From a checkpoint of a small model that answers yes/no questions on an image's attributes.
Training: 17600 steps, batches of 256.
Rows from block 11 of the image encoder of a small model that answers yes/no questions on an image's attributes, named by matrix and row number. Rows with one number belong to one neuron. Each number is 50 + 10 x the weight over its row's rms, rounded and kept within 0 to 99. All counts start at 0.
After each neuron's rows are labels from the 100 images, of 14848, where the neuron reaches its highest value: "strongest on" is what is common among them. Only what is clearly more common there than usual is listed. The data: dead-leaves pictures: piles of overlapping shapes. In brackets: how many of the 100.
# fc1: MLP up (encoder.blocks.11.mlp.fc1.weight, 256x128), inputs 43-85
# fc2: MLP down (encoder.blocks.11.mlp.fc2.weight, 128x256, transposed), outputs 43-85

fc1.101:54 57 47 47 61 60 47 73 74 54 65 55 49 42 59 61 50 66 57 45 45 41 58 55 48 58 56 56 43 54 66 56 46 53 55 51 53 63 32 64 47 60 53
fc2.101:57 38 49 51 46 54 61 49 52 51 58 56 31 38 53 40 45 49 63 52 58 48 63 51 55 50 51 24 58 43 44 47 58 46 34 42 49 42 42 53 39 59 55
strongest on: shaded (98); pastel (56); hexagon (25)

fc1.7:39 60 36 52 40 55 37 56 60 48 63 56 60 55 43 69 83 58 40 46 40 54 55 62 55 50 50 62 53 58 54 46 56 51 34 51 49 43 56 40 42 49 43
fc2.7:67 47 42 38 50 59 63 35 52 40 44 50 51 35 47 36 53 56 60 47 53 54 46 52 57 35 47 31 48 42 49 50 48 35 50 59 61 52 57 54 62 38 59
strongest on: ring (37)

fc1.11:54 57 61 42 41 44 48 56 32 37 31 58 47 56 33 69 48 54 57 42 49 43 70 32 61 44 45 46 45 41 50 25 34 46 53 33 59 40 41 42 61 43 64
fc2.11:34 52 48 39 53 36 67 53 56 44 61 43 49 56 34 58 58 56 42 52 40 48 52 50 56 34 71 43 57 39 40 68 60 36 57 63 45 55 45 42 48 41 64
strongest on: grey (41)

fc1.224:51 54 38 43 56 56 44 47 51 43 45 48 47 56 44 21 54 45 60 45 55 51 59 39 53 48 49 51 53 45 50 69 28 46 51 56 46 57 55 65 52 45 57
fc2.224:46 53 55 49 47 45 42 52 31 58 59 44 44 51 56 54 46 63 42 41 62 50 38 44 61 36 50 39 38 57 54 52 46 45 35 44 60 38 44 37 46 45 42
strongest on: gear (34)

fc1.45:45 37 51 59 46 52 56 62 56 39 46 50 50 63 55 35 51 41 43 68 70 57 40 45 48 60 67 62 62 56 43 41 50 39 46 33 49 50 48 52 49 46 61
fc2.45:59 55 34 48 44 65 41 38 44 60 51 54 59 53 53 71 44 54 63 48 44 52 68 48 50 51 40 38 41 39 55 41 14 58 50 62 78 33 55 49 54 50 51
strongest on: shaded (80)

fc1.146:42 39 65 56 40 39 51 46 42 33 40 62 33 46 43 58 56 65 42 52 45 40 51 64 53 48 47 56 57 59 49 63 49 68 59 54 46 69 58 40 59 54 59
fc2.146:37 54 45 59 60 46 47 62 68 63 55 45 57 40 49 54 49 41 50 56 55 46 46 58 32 46 58 42 44 57 70 36 50 36 45 55 24 42 54 47 60 55 49
strongest on: large pieces (77); vivid (68)

fc1.116:60 55 47 57 52 52 61 42 67 48 53 52 79 66 48 41 55 54 35 50 22 40 53 67 39 49 45 37 62 40 27 65 31 51 37 58 48 46 58 47 41 58 59
fc2.116:59 55 56 59 47 48 45 53 50 48 37 48 40 26 63 51 51 54 67 56 50 58 34 26 48 61 39 61 62 42 64 43 50 46 45 39 44 55 43 41 55 47 33
strongest on: textured (83)

fc1.10:63 53 49 64 44 27 52 41 41 48 62 15 54 24 36 48 36 60 53 41 52 58 46 55 62 52 42 49 46 56 35 57 49 42 46 54 69 29 46 55 54 49 31
fc2.10:54 40 47 61 54 55 47 52 37 39 41 57 48 49 54 58 58 60 51 53 47 64 34 57 31 54 53 44 60 41 52 51 23 53 27 34 45 59 50 37 32 47 59
strongest on: rhombus (29)

fc1.106:59 51 45 46 44 33 55 36 51 44 35 58 65 55 42 48 47 56 71 48 56 54 85 46 45 58 43 42 53 69 53 57 57 48 46 70 46 39 54 75 53 37 48
fc2.106:33 56 51 38 62 36 48 51 38 52 52 50 40 45 76 57 38 59 49 45 44 46 65 37 36 39 57 58 69 52 60 43 66 52 46 61 36 54 48 48 63 64 38
strongest on: circle (27)

fc1.225:40 50 63 49 49 69 62 67 46 39 46 42 58 38 56 46 50 66 58 43 35 40 50 59 65 43 55 52 41 41 30 64 57 39 45 43 56 48 41 47 49 62 37
fc2.225:56 43 49 42 50 28 43 53 60 51 54 50 47 51 34 62 59 42 39 41 41 44 55 49 49 57 59 48 46 66 45 58 44 56 55 60 53 52 65 56 54 48 47
strongest on: textured (85); grey (34)

fc1.123:46 51 48 41 41 51 57 53 55 54 39 66 51 64 64 43 72 38 50 58 63 65 37 52 47 45 45 59 52 39 58 44 56 42 65 53 40 55 55 44 62 50 53
fc2.123:53 62 57 36 52 53 43 44 41 47 59 54 43 45 30 28 42 63 51 61 41 51 44 46 50 45 49 74 68 53 60 48 46 54 37 38 46 58 70 56 45 28 54
strongest on: large pieces (70)

fc1.194:50 63 42 59 52 44 61 59 53 50 70 58 49 79 49 66 67 36 68 44 52 69 61 53 55 49 48 57 41 52 55 64 63 50 48 58 50 71 57 65 44 47 47
fc2.194:53 42 45 47 48 43 50 60 57 49 30 44 43 41 48 36 47 54 27 42 57 41 60 43 44 64 56 52 37 46 34 63 41 46 55 39 56 45 36 33 47 62 58
strongest on: vivid (76)

fc1.42:47 53 43 39 44 47 47 71 50 36 59 47 58 57 60 48 61 47 53 47 43 46 63 53 47 49 44 45 51 79 57 57 41 53 83 46 52 53 56 41 57 53 48
fc2.42:16 67 59 56 43 44 43 49 66 60 35 38 51 35 47 74 43 41 52 30 39 49 51 57 47 40 65 56 50 38 47 46 63 49 42 55 42 58 56 59 52 42 47
strongest on: grey (35)

fc1.114:54 48 50 46 59 60 43 61 39 55 65 65 63 76 46 54 29 41 64 31 73 50 49 46 51 44 44 51 53 45 56 50 47 48 47 40 38 35 42 65 31 53 51
fc2.114:45 51 58 37 55 36 55 48 68 51 55 40 57 40 67 54 58 45 39 45 34 45 31 50 40 37 51 43 43 40 51 38 37 37 59 45 48 51 70 47 53 67 37
strongest on: shaded (81); vivid (32)

fc1.64:44 44 60 64 45 49 65 51 41 38 40 70 39 38 63 47 56 47 28 44 49 39 63 49 47 56 37 58 56 45 33 56 45 67 44 37 46 51 58 39 49 40 63
fc2.64:50 54 51 37 40 51 40 54 65 54 48 50 48 57 38 49 39 58 63 59 35 45 39 45 48 54 70 52 18 48 47 50 41 41 54 55 61 43 48 61 67 41 56
strongest on: warm (50)

fc1.19:59 41 63 69 59 71 37 62 52 37 50 48 40 58 65 55 60 55 58 61 38 47 48 39 52 53 49 57 51 58 55 56 63 62 56 55 50 39 42 61 68 51 48
fc2.19:41 46 40 35 55 50 52 40 53 44 72 58 54 53 50 53 57 62 37 62 66 53 63 46 52 50 55 69 41 68 64 40 51 57 55 51 39 56 55 54 43 51 56
strongest on: textured (95); large pieces (68)

fc1.210:57 53 39 52 56 35 60 56 48 40 48 51 61 54 52 48 61 59 50 62 49 58 59 62 29 43 47 44 33 52 46 58 46 62 69 68 41 66 51 61 62 34 46
fc2.210:67 56 54 49 60 58 59 48 37 43 42 51 43 47 49 30 57 52 55 52 54 57 36 31 62 48 54 66 59 49 59 44 48 41 72 49 62 46 46 36 42 67 47
strongest on: textured (75)

fc1.138:56 52 55 52 44 51 44 56 68 41 56 59 65 51 41 56 31 62 74 38 59 57 39 38 56 60 66 59 46 48 51 39 44 59 34 46 64 66 45 57 41 36 57
fc2.138:35 42 51 51 55 49 43 46 25 56 35 43 30 50 58 51 43 44 34 54 65 52 33 73 62 45 46 39 49 57 54 55 51 43 55 40 51 52 49 62 51 70 43
strongest on: shaded (86); vivid (33); warm (32)

fc1.151:52 55 30 60 59 48 47 43 41 30 63 45 54 58 62 59 57 46 54 48 56 71 53 34 68 45 47 39 49 25 57 38 65 47 51 60 56 53 56 35 46 30 46
fc2.151:46 57 53 66 58 22 54 52 38 71 68 44 36 44 53 52 57 41 56 59 52 58 43 43 43 42 49 59 45 59 45 48 51 47 57 30 51 40 47 66 30 71 41
strongest on: cool (81)

fc1.249:45 53 43 34 60 82 63 54 45 39 29 68 61 66 60 46 55 43 42 64 57 43 40 47 32 44 65 44 45 56 58 42 55 47 54 62 45 53 54 50 47 57 50
fc2.249:50 59 57 75 43 65 54 40 49 46 48 37 40 30 57 39 53 68 60 62 48 31 34 55 50 54 52 66 65 38 57 47 42 48 26 49 57 49 58 55 44 48 49
strongest on: triangle (27)

fc1.203:50 32 51 48 40 44 56 69 53 42 42 37 56 47 46 58 61 54 35 58 55 52 54 36 52 47 43 58 53 51 47 59 49 57 40 45 60 36 60 45 73 56 54
fc2.203:63 61 40 47 49 36 34 38 61 47 43 53 47 70 53 60 51 54 57 55 44 34 57 38 53 55 49 52 26 61 47 50 45 39 51 55 42 47 52 77 40 46 39
strongest on: warm (36); earthy (33)

fc1.188:45 31 46 73 42 53 54 54 36 43 60 70 32 39 36 44 45 57 33 53 55 62 41 39 70 51 35 42 60 43 76 48 56 47 50 54 37 52 63 36 45 49 49
fc2.188:41 65 24 48 67 48 45 41 53 51 62 46 57 65 44 49 57 43 70 39 52 49 43 55 39 52 59 50 62 48 46 41 54 52 47 49 52 68 44 53 41 49 36
strongest on: cool (51)

fc1.30:36 54 60 63 50 50 28 55 40 48 49 62 43 76 51 42 62 44 36 57 51 55 60 55 42 52 61 48 55 50 35 33 70 42 41 56 65 48 62 44 48 60 65
fc2.30:58 46 44 47 37 60 55 57 51 72 44 47 41 58 59 27 41 59 50 56 65 69 45 53 69 61 45 51 42 34 55 60 44 49 48 33 39 36 50 59 59 48 52
strongest on: shaded (86); grey (34)

fc1.184:55 36 41 49 67 52 57 55 53 57 60 54 46 44 47 52 28 55 57 42 35 62 49 48 49 48 52 62 41 51 43 55 49 39 44 55 34 67 45 55 59 47 45
fc2.184:52 48 53 60 58 60 56 69 51 63 65 60 52 39 73 47 26 61 67 47 37 64 58 50 46 24 50 37 37 52 58 62 57 41 55 44 54 30 49 37 46 59 55
strongest on: large pieces (87)

fc1.233:48 57 53 42 62 42 64 60 36 38 48 50 45 53 66 51 48 60 46 61 72 40 51 58 49 72 47 49 52 57 49 64 56 74 42 52 58 54 64 36 42 40 42
fc2.233:46 52 59 41 62 60 58 54 43 43 70 34 55 63 69 54 51 59 39 45 50 69 62 48 36 49 57 51 65 44 30 39 50 35 55 49 40 50 47 46 58 54 55
strongest on: textured (86); earthy (37)

fc1.75:41 36 51 39 55 48 59 56 52 47 39 57 46 64 59 35 58 44 44 71 59 77 52 49 28 57 55 46 44 44 48 54 56 53 33 40 56 33 47 46 35 25 59
fc2.75:53 66 51 57 52 52 48 52 49 33 62 37 44 60 41 57 46 49 53 44 55 48 53 48 72 40 41 39 43 50 51 57 52 59 63 50 39 39 61 52 64 49 70
strongest on: mixed sizes (62)

fc1.26:36 51 47 48 41 48 58 42 39 57 53 43 43 54 53 41 46 33 35 59 66 62 55 56 43 30 45 65 61 38 60 61 45 43 50 61 37 39 71 54 51 68 58
fc2.26:62 40 42 69 52 45 29 68 67 51 50 47 57 48 50 49 55 52 71 38 45 61 44 56 66 73 38 29 54 50 44 48 46 51 36 34 81 71 25 54 42 60 56
strongest on: shaded (93); grey (45)

fc1.60:61 55 59 54 48 34 51 62 46 38 53 49 37 54 61 52 41 39 58 35 62 39 61 49 41 56 51 64 57 53 37 38 61 57 65 70 56 61 58 55 66 57 60
fc2.60:40 43 34 50 71 31 48 47 45 50 49 56 60 47 31 56 68 42 44 45 72 52 58 60 57 51 43 41 45 57 69 35 41 34 30 69 33 44 48 51 43 57 52
strongest on: circle (31)

fc1.165:44 54 66 31 63 61 54 51 45 45 57 15 44 69 56 50 49 42 46 57 63 54 49 40 72 56 70 42 44 57 55 52 68 46 52 40 66 53 36 60 47 54 50
fc2.165:52 57 34 64 40 41 48 40 53 38 44 68 53 40 44 63 53 69 68 58 51 40 56 54 55 43 44 42 51 52 57 59 44 48 58 59 48 31 61 36 63 36 55
strongest on: ring (26)

fc1.207:66 57 47 63 53 53 48 31 66 45 65 44 56 53 40 61 57 56 49 31 57 33 33 30 57 38 39 61 59 53 41 61 27 52 53 44 43 45 43 48 57 55 46
fc2.207:50 57 51 46 46 48 49 48 53 51 54 29 42 56 42 57 53 49 53 57 35 65 49 56 54 48 58 54 67 60 57 54 45 66 49 57 47 45 58 45 43 61 69
strongest on: grey (49)

fc1.197:42 48 54 46 52 48 60 58 35 59 46 43 63 53 53 66 53 49 55 39 61 49 61 45 32 57 46 56 47 61 52 38 64 63 48 46 61 35 42 61 58 42 58
fc2.197:46 50 49 50 51 38 59 57 47 26 63 52 49 55 42 59 62 53 58 58 25 43 57 34 38 47 61 49 51 51 56 25 49 62 43 45 43 46 46 55 55 48 44
strongest on: flower (57)

fc1.163:56 39 54 74 51 64 50 44 52 31 50 63 50 53 50 46 55 75 45 62 30 57 45 38 46 46 38 55 38 49 28 57 69 47 41 38 66 37 57 60 50 72 56
fc2.163:54 71 45 56 51 53 59 50 55 45 49 41 59 52 61 66 31 49 78 65 40 49 64 29 58 44 43 33 46 47 46 50 72 73 52 55 51 45 49 76 53 40 44
strongest on: dark (99)

fc1.177:26 52 44 50 55 51 39 70 39 49 46 56 42 54 53 41 55 56 44 47 56 50 40 47 22 64 48 35 52 61 50 39 42 61 47 59 29 42 44 30 63 49 50
fc2.177:60 40 40 43 43 55 47 58 38 47 66 50 45 52 58 61 38 38 51 53 47 53 50 42 48 50 50 58 38 59 46 64 41 50 33 43 69 50 53 55 56 48 50
strongest on: cool (44)

fc1.112:45 61 65 34 65 39 66 51 42 33 45 66 48 53 62 51 50 55 34 35 59 62 58 51 54 47 69 57 45 55 49 45 39 76 30 50 49 57 71 41 45 42 60
fc2.112:42 64 33 48 59 34 50 54 61 62 50 60 54 55 27 56 36 46 38 60 59 50 50 44 52 48 53 57 55 53 25 48 56 44 48 48 38 44 56 59 31 51 41
strongest on: dark (68); large pieces (67); textured (67)

fc1.227:44 41 56 51 43 38 66 53 46 56 60 31 52 47 66 38 58 45 50 47 40 51 41 52 34 47 48 56 58 47 38 43 67 33 45 56 26 55 37 57 39 51 59
fc2.227:52 62 55 37 53 60 51 49 58 48 43 49 37 40 33 47 42 44 52 54 56 47 35 46 54 24 43 48 67 20 43 59 42 60 43 34 47 64 42 36 47 47 56
strongest on: earthy (33); star (25)

fc1.147:46 44 48 58 55 57 54 45 60 37 52 37 53 65 43 46 45 45 38 26 46 54 55 60 59 48 60 42 45 60 57 48 69 37 52 57 61 52 71 58 52 49 47
fc2.147:66 32 45 29 42 48 50 52 53 32 61 45 54 36 49 51 37 36 42 67 28 44 59 55 56 55 39 57 53 54 54 45 47 45 38 39 36 44 47 51 52 49 39
strongest on: gear (26)

fc1.167:60 60 62 48 45 48 56 55 41 46 47 40 59 47 50 56 39 42 48 51 57 47 43 37 49 55 50 55 42 66 47 36 58 46 55 43 46 62 28 34 56 51 64
fc2.167:37 48 39 38 66 51 49 47 65 65 47 55 72 60 49 47 44 43 39 46 51 62 43 78 63 22 54 58 63 34 49 49 51 50 42 44 34 28 71 50 43 49 56
strongest on: vivid (74)

fc1.80:47 45 69 50 33 51 56 59 57 32 57 43 54 37 47 44 53 53 56 35 54 36 41 35 50 65 56 46 43 43 44 49 37 54 51 60 46 35 55 59 53 51 63
fc2.80:64 50 54 62 64 50 56 64 49 59 55 42 47 52 44 50 48 54 52 41 50 54 63 59 46 36 60 42 43 51 48 33 56 47 48 53 36 36 44 64 49 56 48
strongest on: warm (100)

fc1.125:53 28 57 48 45 36 48 37 53 63 50 41 54 50 70 32 52 60 42 64 61 67 55 46 39 53 26 56 33 62 26 51 38 83 58 51 47 45 49 57 35 57 43
fc2.125:38 63 18 48 62 44 36 61 56 56 53 37 42 45 48 56 51 46 50 60 55 63 48 58 44 56 70 61 44 46 42 35 55 41 54 54 45 56 50 53 42 53 40
strongest on: dark (50); grey (34)

fc1.31:26 49 46 52 67 49 23 53 44 39 56 46 57 53 52 38 52 44 68 47 44 59 38 62 55 70 51 51 43 37 32 49 47 39 42 46 40 51 57 61 45 49 51
fc2.31:45 43 40 41 47 49 46 37 49 57 48 55 48 49 30 26 54 53 44 60 50 54 50 41 54 53 51 52 25 53 48 72 48 60 52 40 39 63 67 51 55 47 50
strongest on: vivid (52)

fc1.140:66 68 42 57 48 61 52 59 52 58 64 45 58 60 56 51 61 58 36 52 45 46 51 53 57 60 43 54 53 58 47 52 54 52 50 33 57 33 44 32 56 54 68
fc2.140:53 58 51 51 46 51 50 57 54 61 64 31 46 43 47 38 37 45 53 52 40 38 30 58 43 37 34 52 71 47 50 39 55 30 48 47 37 32 57 58 46 46 59
strongest on: warm (34)

fc1.43:57 43 56 62 50 76 51 79 40 58 42 47 71 51 59 67 59 52 60 48 49 36 52 47 46 42 40 46 49 42 29 58 46 51 46 50 54 37 55 54 54 42 46
fc2.43:47 46 50 60 48 50 38 53 44 48 39 54 55 59 55 53 33 39 65 36 42 41 60 55 52 28 58 59 54 51 49 51 66 36 55 58 41 48 44 62 59 40 65
strongest on: textured (66)

fc1.253:50 39 58 62 36 44 51 45 50 46 50 42 49 77 38 64 60 48 45 54 58 51 42 49 35 64 54 55 54 48 50 50 57 49 41 61 37 64 33 53 67 53 40
fc2.253:53 46 51 59 56 43 51 49 43 49 53 50 42 48 56 37 51 45 56 44 48 62 38 46 52 46 51 64 49 38 56 55 55 51 42 82 73 46 46 67 44 49 71
strongest on: flower (43)

fc1.53:55 54 62 58 44 26 64 44 45 44 61 37 46 43 47 45 42 43 55 45 70 51 47 54 48 53 51 64 56 62 38 48 44 51 43 53 47 48 49 48 42 64 57
fc2.53:32 66 42 60 38 33 47 53 52 47 54 49 38 46 47 57 65 78 52 49 61 53 33 52 46 39 54 68 48 51 40 62 56 61 44 45 51 64 64 61 62 52 59
strongest on: large pieces (70)

fc1.180:59 53 49 47 51 31 64 59 71 52 49 46 51 57 50 59 27 37 51 67 61 39 54 56 50 45 68 46 59 43 55 57 65 57 46 53 65 68 30 54 68 60 50
fc2.180:38 55 38 58 52 52 38 40 42 35 39 59 69 48 47 46 68 53 66 43 49 44 44 35 49 40 49 45 38 34 51 55 50 59 48 44 56 48 59 37 28 48 56
strongest on: vivid (63)

fc1.97:44 50 52 48 57 57 54 45 53 51 34 26 59 49 38 50 55 47 51 69 48 61 41 39 43 46 38 42 53 57 41 52 57 57 55 45 53 78 54 47 50 53 56
fc2.97:45 51 45 54 47 26 50 40 49 44 43 33 37 47 67 47 56 47 34 46 52 45 46 47 59 70 58 57 43 30 33 37 37 52 61 45 35 63 54 57 43 36 52
strongest on: grey (37)

fc1.69:52 49 57 49 51 40 52 46 68 46 45 57 43 78 69 42 44 56 46 50 47 56 52 58 66 47 55 44 31 56 42 44 55 48 53 41 50 70 48 56 43 40 62
fc2.69:56 35 39 55 73 66 52 47 40 38 63 49 49 57 50 44 56 61 39 22 53 54 46 45 37 46 47 38 56 47 59 60 66 46 37 56 40 44 41 45 48 40 63
strongest on: small pieces (63)

fc1.54:49 64 59 35 46 48 73 31 55 38 54 61 49 66 48 67 31 63 54 48 76 42 37 38 60 48 51 45 47 49 57 50 46 57 46 48 46 60 55 35 39 58 56
fc2.54:40 43 52 47 49 64 41 55 52 47 58 35 66 61 48 43 65 59 54 63 35 59 51 49 48 48 46 62 54 51 53 76 32 61 50 50 54 52 45 48 49 49 42
strongest on: grey (63)

fc1.216:42 42 38 40 56 41 28 48 49 40 44 48 46 69 54 66 63 46 56 35 49 34 47 50 48 45 61 55 48 42 45 48 41 45 41 52 46 53 58 60 63 47 46
fc2.216:54 67 65 52 46 53 41 56 58 43 57 55 35 66 32 58 61 34 62 20 51 30 47 47 44 46 46 45 54 76 38 58 54 41 48 54 64 52 52 39 58 48 44
strongest on: mixed sizes (60); crescent (27)

fc1.202:41 44 61 58 42 50 56 44 56 51 43 50 52 52 53 35 54 47 52 40 54 61 57 63 64 44 51 56 36 41 56 57 49 56 48 34 35 45 62 44 58 56 56
fc2.202:51 58 58 46 50 53 33 54 50 53 65 65 58 34 42 25 33 48 52 61 46 51 57 45 35 54 53 37 45 34 54 41 49 47 80 45 55 45 36 52 52 51 63
strongest on: mixed sizes (60)

fc1.237:54 53 34 47 46 36 38 50 65 41 57 49 53 43 69 68 34 46 54 52 50 61 42 48 47 44 59 50 50 29 49 54 52 53 36 52 69 55 39 40 56 60 60
fc2.237:44 59 46 59 41 59 50 55 47 38 55 63 57 42 45 56 62 58 38 64 53 40 49 31 47 52 46 61 62 64 46 54 38 55 42 40 49 52 60 69 48 56 53
strongest on: large pieces (74)

fc1.152:51 58 54 57 56 52 46 40 51 53 44 65 56 45 49 59 64 55 58 59 61 45 33 54 51 60 53 64 73 35 46 46 41 53 51 75 48 46 59 45 50 58 59
fc2.152:52 47 67 37 63 56 42 76 45 48 49 52 54 69 65 22 47 39 45 50 48 61 50 39 41 34 57 43 40 46 58 39 71 42 53 51 46 59 41 51 62 50 53
strongest on: pastel (46); grey (34)

fc1.127:43 31 46 44 50 49 39 69 30 37 68 73 60 50 63 47 46 76 63 49 62 65 53 65 64 52 54 48 49 56 36 49 60 60 59 39 59 45 48 77 54 44 56
fc2.127:53 64 44 50 46 48 34 40 59 49 37 53 46 56 72 64 56 46 38 64 47 46 46 42 41 68 46 66 55 51 47 52 36 50 39 60 61 49 55 33 64 58 26
strongest on: cool (43); vivid (32)